{"model": "image classifier", "dataset": "numbers of one to four digits printed on busy colour backdrops", "num_classes": 12, "activation": "silu", "stem": "single", "avg_pool_shortcut": false, "beta1": 0.9, "final_lr_fraction": 0.05, "weight_decay": 0.04}
Rows from block 4 of a small image classifier, named by matrix and row number. Rows with one number belong to one channel. Each number is 128 + 32 x the weight over its row's rms, rounded and kept within 0 to 255. All counts start at 0. After the name is the row's rms in percent of the matrix's.
After each channel's rows are labels from the 100 images, of 14848, where the channel reaches its highest value: "top examples" is what is common among them. Only what is clearly more common there than usual is listed. The data: numbers of one to four digits printed on busy colour backdrops.
# convs0: first 3x3 conv (model.blocks.4.convs.0.weight, 128x128x3x3, standardized in use, each kernel summed), inputs 0-42
# convs1: second 3x3 conv (model.blocks.4.convs.1.weight, 128x128x3x3, standardized in use, transposed, each kernel summed), outputs 0-42

convs0.47 120 [140 152 161 134 141 110 124 141 112 122 133 164 133 144  46 165  80 103  56  91  91 174  61 149 114 119  94 118 127  93 140 114 162  88 123 149 130 137 100 125 145  99 143]
convs1.47 145 [122 134   0 135 123 144 134 126 158 153 107  78  91 121 171  82 143 140 178 138 156 121  78 116 134 127 123 147 125 114 112 118  34 126 140 167 149 193 121 113 130 143 106]
top examples: black ink; bold

convs0.99 062 [105 135 109 134 142 148 130 153 162 160 136 152 167 112 156 129 147 133 153  80 158 130 147 168 139 114  98 153  67 108 190 123 119 114  81 128 141 177 134 150 162 113 114]
convs1.99 108 [ 23 170 183 101 155 199 138 165 135 127 114 106 130  61 141 163 165 141 150 137 142 181 136 101 139 166 113 121 135 150 181 142 171 112  92 135  90 137 133 121 123 140 105]
top examples: grey ink

convs0.56 113 [104 187 172 114  90 108 105  42 156 147  84  82 126 169 167 126 154  92 100 122 122 152 133 127 155 157  88 117 127 157 101 138 128 148  58 126 103 127 149 120 108 179 125]
convs1.56 114 [ 69 128 103  93 120 163 135 146 106  86 125 137 127 135 102 173 116 112 117 153 148 102 128 145 122  97 155 102  80 140 146 135 166 116  95 122 125  77 158 146 119 119 145]
top examples: black ink

convs0.100 094 [151 138 122 164 142  95 101  97 147 115 149 127 127 140 121 107  91 150  73 153 109  81  91  43 132 119 128  95 110 167 146 108 163 136 150 115 103  86 115 156 126 133  96]
convs1.100 082 [118 129 109  79 130 117 119 146 137 132 119 128  91  61 155 125  96 109  98  80  88 120  92 104 134  85 152 116 159 139 116 144 159 105 129  88 177 179 104 154  70 149  97]
top examples: brown ink; black ink

convs0.28 093 [121 137 159  98  70  83 127 136 121 133 149 128 134 146 133 132  92 126 118 130 111 106 109 126  75 140 159 134  64 100 149 134 126 183  99 116 153  91 156 148 137 135 110]
convs1.28 080 [ 96 201 140  80 138 138 197 171 143 136 145 162 113  72 169 114 145  83 140  92 107 169  83 118 138 142 101 132 147 136 135 146 157 105 208 167 152 176 117 176  48 129 104]
top examples: brown ink

convs0.10 102 [107 112 125 100 155 112 129 116 104  83 106 152  81 147 202 132 146 137 105 137 155 152 182 110 167 147 142 148 155 181 111 103 183 170 133 123  83 115 117 189 123  83 122]
convs1.10 099 [ 94 133 128 129 197 105 173 167 132 149 132  79 108 161 107  99  62 131 143 147 147 177 103 143  96 127 109 134 105  96 127  88 113 186 136 124  97 105 130 178 114 131 162]
top examples: purple ink; blue ink

convs0.22 116 [125 161 128 149 174  93  94 141 128  89 104 130 144 108  86 128 150 127  91 140 108 156 158 143 124  89  69 255  79  78  97  99 146 117 128 198 147 163 143 154 115 162 109]
convs1.22 129 [123 152 145  99 206 157 100 151 119  97 122 163 164 144 132 154  95 103  85 124 115 138 119 123  71 157  74 255 142  82  32 100  97 103 163 107 137 135  76  93 119  97  84]
top examples: length: one; yellow ink; orange ink; last digit: 7

convs0.103 070 [ 88 111  74  86  93 119 145 133 146 176 113 176 155 154 120 138  94 124  81 121 162 168 181 103 129  93 124 165 158 161 147 125 143 176 110 103 101 129 155 190 111  92 140]
convs1.103 087 [125 174 151  83 214 178 127 173 138 136 162  97 161 158 168 134 136 139 164 132 137 134 124 125 124 139 103 153 139 142 122 135 141 153 142 117 141 158 133 174 127 155 110]
top examples: length: four; blue ink

convs0.29 111 [124 142 113 115 138 135 123 129 126 137 117  98 125 143 141 123 156 121 129 145 130  61 129 120 115 122 144 142 115 153 116 102 121 153   1 122 122  92 147 129 117 145 108]
convs1.29 063 [146 105 116 119 147 116 143 121 189 129 122 120 124 111 111 132 149 108 105  74  85 120 109  95 153 160 115 170 148 155 151 144 182 187 107 153 169 169 196 115 126 167 132]
top examples: on a plate; length: one

convs0.32 088 [115 146 130 101 101  92 138 116 135 168  81 152 118  80 114 178 111 135  34 142 124  84  94 157 100  98  85 154  89 123 133  81 104 190 119 142  99 104 124 118 188 177 135]
convs1.32 077 [137 139 123 116 143 139 114 129 155 174 139 155 175 133 159  93 151 122  77 126 102 225 127 131 129 158  89 145 120 134  73 174 188 195 138 123 185 176 171 129 155 144 156]
top examples: grey ink

convs0.0 072 [119 114  85 131 100 142 125 136 146 154 124 135  92 138 105 174 102 107 105 142 108  76 151 108 130 119 107 165 123  99 157 142 112 146  76 142 118 178 162 154 125  75  94]
convs1.0 091 [106 139 119 113 169 182 143 149 103  84 127  70 126 106 186 169 120 159 134 139 131 165 105 124 186 143 159 125 140 175 213 171 136 172 149 141 128 118 142 127 133 125  98]
top examples: grey ink

convs0.20 090 [125 125 193 114 100 134 160  78  92 157  96 163 189 158  75 177 156 136 165 128 123 162 152 157 163 114 104 108  63 109 162 148  97 136 114 138  71 114 132 127 128 149 140]
convs1.20 067 [115 113 144 137 106 142 135 115  98 167 125 168 169 105  88 155 140  78 125 156 136 168 158 120 139  81 134  97 170 121 132 115 167 163 170 142 125 122 100 176 142  81 105]
top examples: bold; grey ink; pink ink; ink: white

convs0.51 106 [ 94 165  91 123 109 111 117 108 146 122 106 109 141 138 213 138 134 111 152 135 150 149 132 133 165 159  91 140 129 120 137 113 147 129  79 156  67  91 169 151 110 113  95]
convs1.51 130 [ 77  82 103 113 108  78 119  91  92 112 121 113 118 136  82  93 151 158 163 139 147 113 112 149 100 129  86 129 101 106  93 108  99 142 101 133 108 107 109  47 113  87 127]
top examples: on a plate

convs0.2 109 [126 101 140 128 133  93 131 112 111 152 142 164 123 137 109 130 114 143 173 149 126 116 158  48 116 129 116 131 105 125 137 164 121 111 116  94 124 114 134 133 112  79  32]
convs1.2 089 [143  95 101 120 131 160  74 108 143 142 114 100  68 116 183  96 114  73 109 138 156 107 128 106 124 183 171 176 119  59  63 114 165 195 156 166 124 101 128 106  94 154 115]
top examples: white ink; length: one

convs0.25 130 [145 153 164 140 113 141 128 115 141 149 127 122  94 139  92 136 165 138 119 155 135 110 128 152 153 134  64 136 146 137 141 155 161 133 112  88  78 115 140  92 106 189 126]
convs1.25 148 [ 91  79 139 134  65 145 138  99  73 143 156 164 142 135 155  97 124 161 125 175 161 127  78 149  43 156 140 135  80 102 114  93  64  84 108 141  84  84  85  84 127  99 135]
top examples: yellow ink; orange ink

convs0.36 106 [103 114 127 139  81 186 129 137  72 139  81 155 143 170 173 139 136 138 163 130 106 109 108 143 114  99 117 100 112 118 123  89 118 147 109 181 165  83 103 152 225  81 129]
convs1.36 106 [ 96 146 131 107  84 150  94 115 151 106 122 111 125 174 124 134 113 141 134 136 180 135 127 146 143 145 122  60 151 134 173 144 112 137 144  79 144 148  97 109 227 101 174]
top examples: purple ink

convs0.116 073 [149 153 132 119 135 128 131 107 116 189 101 135 142 103 180 140 109 137 145 102 148 122 103 121 156 119 103 137 119 109 183 114  97 206  73 125  97 124 131 178 123 103 118]
convs1.116 107 [123  90 165 174 132 106 156  90 113 173 177 119 186 153 111 153 134 167 153 179 186 144 144 179 178 102 164 125 203 154 193 143 148  63 200 161 137 183  72 150 131 124 110]
top examples: length: four; red ink

convs0.121 103 [152 132 123 143 138 169 109 150 137 180 182 137 131  57 104 117 173 128 127  65  85 102 148 114 103 125 153  70 129 197 144 124  96 194 133 123 109 166 119 117 152 171  20]
convs1.121 088 [100 137 145 111 130 163 117 150 158 173 100 140  97  87 157 165  82 150 142  69  80 147 108 123 100 156 159 123 158 149 132 154  90 141 180 133 152 172 130 122 135  95  11]
top examples: pink ink; green ink

convs0.44 084 [130 129  88 111 128 120 134 117 163 152  90 109 214 143 100 113 102 165 200 182 124 157 186 113 107 102 122 123 119  34 137 104  87 105  61  83 127 119 113 140 131 112 129]
convs1.44 115 [130 119 160 135 108 116 113 131  83 167 139 137 165  80 162 124 148 152 156  97 102 172 196 107  99 211  89 125  89 100 100 103  90 102 115  89 106 125 171  65 148 166 124]
top examples: white ink; length: four

convs0.19 092 [118 121 148 109  68  88 140 114 124 136 125  75 121 116  86 169 137 166 145 172 145 155  91 129 181 110 101 115  79 117 176 162 113 132 163  86  90  82 117 132 132  99 104]
convs1.19 072 [135 142 133 137 145 109 139 112 190  61 125 124 148 120 103 129 113  73  95 153 144 227 159 126 179 152 141 126 108 152 173 166 204 175 122 167 176 187 129 190  83 126  94]
top examples: grey ink; white ink

convs0.34 109 [143 115  98 173 186 101 126 110 144 108 121 113 124 118 120 143 128 148  92 121 128 119 125 147 182 150 143 106  95 135 142 118 150 101 121  83  99 141 116  89   0 145 150]
convs1.34 088 [142  76 144 149  97  64  66  94 159 107 135 113 125  78 178 115 121 141  97  61  82 130 129 116 145 147 128 124 148 160 127 157 169 167 136 117 105 131 140 145  38 152 109]
top examples: brown ink

convs0.98 080 [125  86 126 147 134 130 106 145  68 200 126 203 137 181  87 129 163 126  94 135 160 150 119 157 139 108 107 172  77 160 149 162  85  71 128 124  86 145 121 112 136 111  85]
convs1.98 084 [110 140 113  85 111 130  97 142  99 115  63  85  31  96 144 171 134 140 163 146 138  76 121 155 132  92 113 126  98 132 125 163 127  70 118  62  87  99 122 120 121  92 131]
top examples: yellow ink

convs0.7 102 [125 138 159 120 113 171 150 140 141 142  97 180  84  79  81 127 122 138 149 121  92 112 114 159 136 147 153  85 105 159 131 119  89 152 137 145 118 103  87 156 145 134 145]
convs1.7 085 [146 161 184 145 114 146 187 106 128 160  79 113 147 116 148 119 125 152  82  73  85 139 154 143 135 106 147  82 123 151 155 135 129 138 121 156 131 123 142 154 155 111 196]
top examples: pink ink

convs0.30 119 [122 105  34 115  86 115  88 125 123 186 135 110 148 159 106 126 135  92 199 135 144 173 199  97  24 108 117 118  97 142 169 133 105 158 119 134 132  89 138 141 125 125 123]
convs1.30 128 [133 106 160 148 103  91 123 134 161 131 142 161 107 156  98 147 180 120 150 195 191  54 120 164 136 144 120 100 124 113 160 147 160  84 159 120 102 104  61 159  99  61 169]
top examples: teal ink; white ink

convs0.41 129 [135 103 183 122 120 137 110 139 133  37 123 136 143 121  74 158 117 141  58  57 111 155 145 152  88 127 119  85 136  84 134 113 151 146 114 142 113 130 148 116 147 131 133]
convs1.41 147 [144 122  31 160 103 133 115 109 144 156 146 140 139 155 156  54 111 153 154  73  97 194 112  96 143  88 102 130  59 146 135 124  58 103 129 119 183 121 201 136 127 147 123]
top examples: bold; black ink

convs0.88 105 [ 95 125 100 124 130  55 136 131 165 126 127 104 154 136 171 145 165  41  77 192 173 114  99 120 122 139  83 148 120 180 138 120 169  99 156 116 124  79 134 165 114 138 133]
convs1.88 083 [138 154 117  99 155 163 130 119 103  81 131 137 179 148 105 133  93  97  31 141 118 117 107 120 156 111 149 111 116 147  98 160 134 195  55 114 185 170 158 120 142 155  98]
top examples: yellow ink

convs0.104 116 [131 157 148 119 141 148  79  96 153   7 166 144 147 156 131  56 130 109 121  79  52 160 140 131 157 144 183 151 169 154 114 109  89 140 138 116  96 156 121 111 165 106 114]
convs1.104 090 [ 99 149 147 131 134 123 113 132 131  19 114  63 159 134 139 168 109 138 107 123 131 144 111 132 141 123 117 123 140 133  89 115 185 141 107 140 134 103 106 202 138 133 119]
top examples: pink ink; yellow ink

convs0.55 077 [142  96 161 132 104 103 121 151  98 123 132  73 107 138 106 141 121 160 122 126 137 120 177 133 131 139 134 105 128  81 104 116 103 245  91 130  85  89 155 146 143 224 121]
convs1.55 076 [166 213 118 167 158 161 164 212 151 114 143 115 128 141 113 128 128 116  96  93  86 136 146  68 126 129 132 141 109 123 120 119 123 133 140 117 126 149 152 170 171 142 154]
top examples: red ink

convs0.57 081 [121  73 120 131 139 127 114 152 201 109 142 117 155 122 146  84  96 124 140 126 114 102  75 105 119 165 147 112  70  83 147  93 103 210 136 117 119  83  76 102 142 109 120]
convs1.57 060 [154 123 145 142  63 137 121 131 157 123 142 123 120 204 131 145  67  90 106  88  72  81 129 122 163 131 114 162 161 127 121 127 151  88 145 149 174 168 115 159 128 153 138]
top examples: red ink; length: one

convs0.26 104 [115 120 110 108 112 100 103 143  77 198 108 157 122 114 105 135 137 147 109 100 135 142 136 160 139 128 185 149 103  77 135 133  49 178 121 126 107 150 140 180 102 186 102]
convs1.26 134 [102 144 136 138 143 139 152 141 139  93 115 141  87  66 131 111 145 136  99 139 119 120 138 127 190  99 101 144  22 197 144 164 191 149  81  96  65  93 141 191 108 140 153]
top examples: white ink

convs0.75 123 [118  83 178 149 121  93  67 158 129 106 109  95 224 147  95 144 144  92 106 188 165 135 129  99 131 130 172 107 176 102 132 121 143 143 144 148  57 153 169 177 113 138 130]
convs1.75 116 [104 121  75 171 126 126 172 110  82 151 175 144 131 194 176 106 106 169 147  95 120 143 120 121 161 113 107 147 144 159 123 111 139 165  62 134 129  94 140 152 126  93 148]
top examples: white ink; length: four

convs0.15 102 [147 123 117 159 170 156  98 133 166 104 104  76  72  95 181 113 150 126 130 109 128 153 185 152 156 160 109 101 114 134 118 116  69  52 125 121 148 100  97  63 154  72 156]
convs1.15 098 [131  48 150 196 104 120 166 112 101  86 117 150 141  67  98 134 121 132 140  95 107 130 195 106 139  98 152 148 130 123 140 167 135  64 142  95 113 146  99 154 108 106 160]
top examples: length: one; red ink

convs0.91 065 [ 85 153 126 108 129 125 122 134 122 158 153 174 178  80 200 129 159 171 102 176 144 189 165 147 153  55 124 136 132 124 147 130 152  41 101  99  79  73 135 163 143 129 139]
convs1.91 082 [ 52 121 143 100 141 166  99 130  58 110 121 126 141  28 113 138 124 143 125 107 122 140 182 126  99 149  85 101 141 108  90 105  86 107 139 125 102 119 146  95  98 149 117]
top examples: white ink

convs0.118 115 [144 184 128 121 126 142 125   0 106 185 132 147 115 110 164 131 137 116 146 132 122  66 116  84 105 131 119 170  99 114 138 120 138 149  78 156 178 172 133 212 144 175 126]
convs1.118 091 [172 103  82 132 202 142 150 103 143 203 153 188 118 149  97 111 112 150 200  92 122  77 119 169 133 113 178 213 153 142 146 134  81 128 105 150 173 115 109  93 139  73  79]
top examples: length: four; pink ink

convs0.38 082 [142 125  89 160 196  81 147 107 157 124 100 167 129 123  77 130  86 140  94 169 165  87 106 101 125  99 120 100 114 122 140 154  98 138 114  75  71 116  41 143 107 209 162]
convs1.38 079 [174  42 157 180  98 110 136 107 166 136 151 107 136 174 164 105 129 103  79  89  79 100 128  91 150 144 185 136 212 134 119 138 169 197 128 130 162 130 172 159 119 151 127]
top examples: brown ink

convs0.95 068 [119 147 143  93  80 127 106  65 120 147 102 138 151 147 181 161 133 130  96 129 108 166 127 124 165 160 132  86  54 123 170 110 140 167 108 137  75 114 169 217 117 199 123]
convs1.95 076 [152 185 158  91 162  95 131 151 153 175 164 147 209  87 101 156  83  92 108  78  81 167 164  85 127  67  79 126 109 122 122  97 135 129 145 132 146 141 136 164 111 144 101]
top examples: brown ink

convs0.115 099 [143  64 168  86 101 144 134 120 146 187 153  95 167  89 143 104  89 117 105 115  94 115 124 111  45 112 146 106 109 137  97  77  68 208 123 112 149 137  71 142 147 144 114]
convs1.115 087 [169 156 129 125  97 140 149 121 139 189 156 150  91 250 133 138 121 143  75 101  78 164 134 116 170 103 174 124 126 137 179 115 137 126 140 200 144 136  94 112 162  99 142]
top examples: green ink

convs0.108 101 [112 122 148 113 133 121 109 149 165 108 140 156 115 111 100 127 132 138 136 124 132  88 100  79 103 125 102 125 177 170 131 145 206 188 125 142 108 171 120 165 138 132 133]
convs1.108 097 [121 135 112 135 126 129 149 127 180 133 157 175 160  98 135 150  78 108 124 109 113  96 108  92  48 163 189 141 121  81 110 138  96 199 134 161 151  90 138  36 156  66 130]
top examples: on a plate

convs0.63 110 [127 130 151 156 151 106 175  48 104 150 137 100  69 109 104 116 113 173 123 111 124 113 153 130 129 163 131  42 149 130 152  50  88 101 171  44 139 123 103 113 160 148   0]
convs1.63 107 [ 97 113 170 116 103 124  59 132 130 120  93 154 118 113 150 134 137 113 121 113 116 113 131  88 118 113 133  61 140 148 141 138 113 138 126 139 105 150 121 128 191 117  15]
top examples: red ink

convs0.101 079 [145  54 168 121 147 159 154  63 156 112  64 108 139 126 166 128  71 118 172 112 106 156 115 130  98 115 109 110 106 120 161 135 107 156  83 128  81 109 114 173 131 181 139]
convs1.101 074 [147  56 134 158  87  96  44  88 135 115  98 136  83 153 119  98 176 102  56 170 110 150 117 110 152 143 177 131  88 153 152 157 144 127 125  81 101 130 186 142 167 179 162]
top examples: brown ink

convs0.106 073 [122 106 124 112 112 139 116 138 148  73 161 152  98 112  91 128 113 114 117 145  94  57 115 133 136 149  82 128 119  74 198 117  97 166 108 174 132 162 169 149 172 114 155]
convs1.106 075 [ 99 134 138 188 130 164 125 117 185  81  91 133 137  71 222 129 123  96  55 121 124 171 136 109 146 168 123 117 166 128 111 130 171 182 132 140 143 152 165 110 127 169 125]
top examples: orange ink; yellow ink

convs0.126 080 [ 94 159 171 106  81 130 118  86 133 112 166 114 142  98  92  82 178 125 155 167 118  57  87 146 111 120  76 132 156  85 161 164 136 196 116 121 111 150 149 158 132 155 110]
convs1.126 078 [162 165 131  74 140 168 106 147 213  81  91 176 111 121 139 175  61 128  95  68  82 120 116 121 138 134 218 146 179 148 147 149 110 161 132 171 155 143 131 143 162 124  67]
top examples: yellow ink

convs0.68 081 [113 165 176 138 160 115 134  75 130  84  93 161 165 132  77 125 123  93  91 139 153 127 174 170 197  79  97  81 121 159 169 131 174 120  24  90 124 143 132  96 115 112 153]
convs1.68 099 [134 165 111 137 174 117 158 164 145  98 117 182 170 121 131 135 133  68 100 162 118 168 146  85 146 182 161 122 163 143 139  99 150 173  97 133 105  63 178 131 121  99 139]
top examples: white ink

convs0.86 111 [128 138 155 131 146 146  95 156 157 177 126 128 195 124 171  90 118 125 127 110 137  87  60  69 127 146 122 123 236 199 118 113 166 154 152 143 181 169 128 133 102 113 127]
convs1.86 098 [124 121 152 101 139 105 123 103  37 189 136  97 128 144 106 177 135 138 125 145 141  93  34 137  47  86 114  94 166  77  95  98 137 153 124 161 118  90  77 103 117  84 115]
top examples: on a plate; grey ink; white ink

convs0.127 121 [137 108 128 149  82 132 126  67 124 146 173  46 153 126 122  86 129 127 154 156 170 132 126  93 130 133 132 158 137  99 168 139 138  99 137  20 146 145 155  82 130 156 133]
convs1.127 115 [180 100 137 160 121 102 191 104  94  97 112 138 177 143 146 195 104  94  37  99  80 112 131 104 147 177 131  90  88 116 139 122 150 197  72  96 184  92 177 190 141 146 109]
top examples: grey ink

convs0.61 087 [129  89 145 114  92 131 111  97 189 150 143 122 123 107 189  89 112 148 114  92 123 134 132 130 103 180 112  95 118  64 181 100  99 226 125  83 131  99  92 150 147  88 109]
convs1.61 068 [138 166 122 137 124 216 148 162 166 139 137 106 107 149 196 137 125 122 112 151 125 110 106 138 167 144 155 113 111 125 102 131 146  91 171 122 166 162 116 179 130 177  84]
top examples: green ink

convs0.52 089 [138 116 127 119 140  89 106 131 144 140 157 127 123 101 109 136  93 129 120 105 131 156 126  82  78  76 131 134 123 118 151 108 160 148 127 143  96 182 105 179 137 175 126]
convs1.52 103 [159 132 148 133 144  97 190 122  85 108  98 176 117  91 162 114 108 146 104 128 122 144 113 112 118 173 118 115 155 122  87 106 125 130 198 141 133 141  97 148 159 202 228]
top examples: purple ink; blue ink

convs0.3 082 [118  91 143 125 145  90 117  95   0 161 136  83 147 197 117 115 149 133 154 186 135 107 114 124 121  48 173 127 142 148 107 104 151  76  85 101 114 135 106  98 130  77 119]
convs1.3 098 [161 133 145 131 151 120 102 116 176 129 115  54 102 111 141 124 122 160 101 109  98 137 137  98 150  68 130 102  47 165 146 155 126 114  52  56 115  54 212 142 148 126 135]
top examples: white ink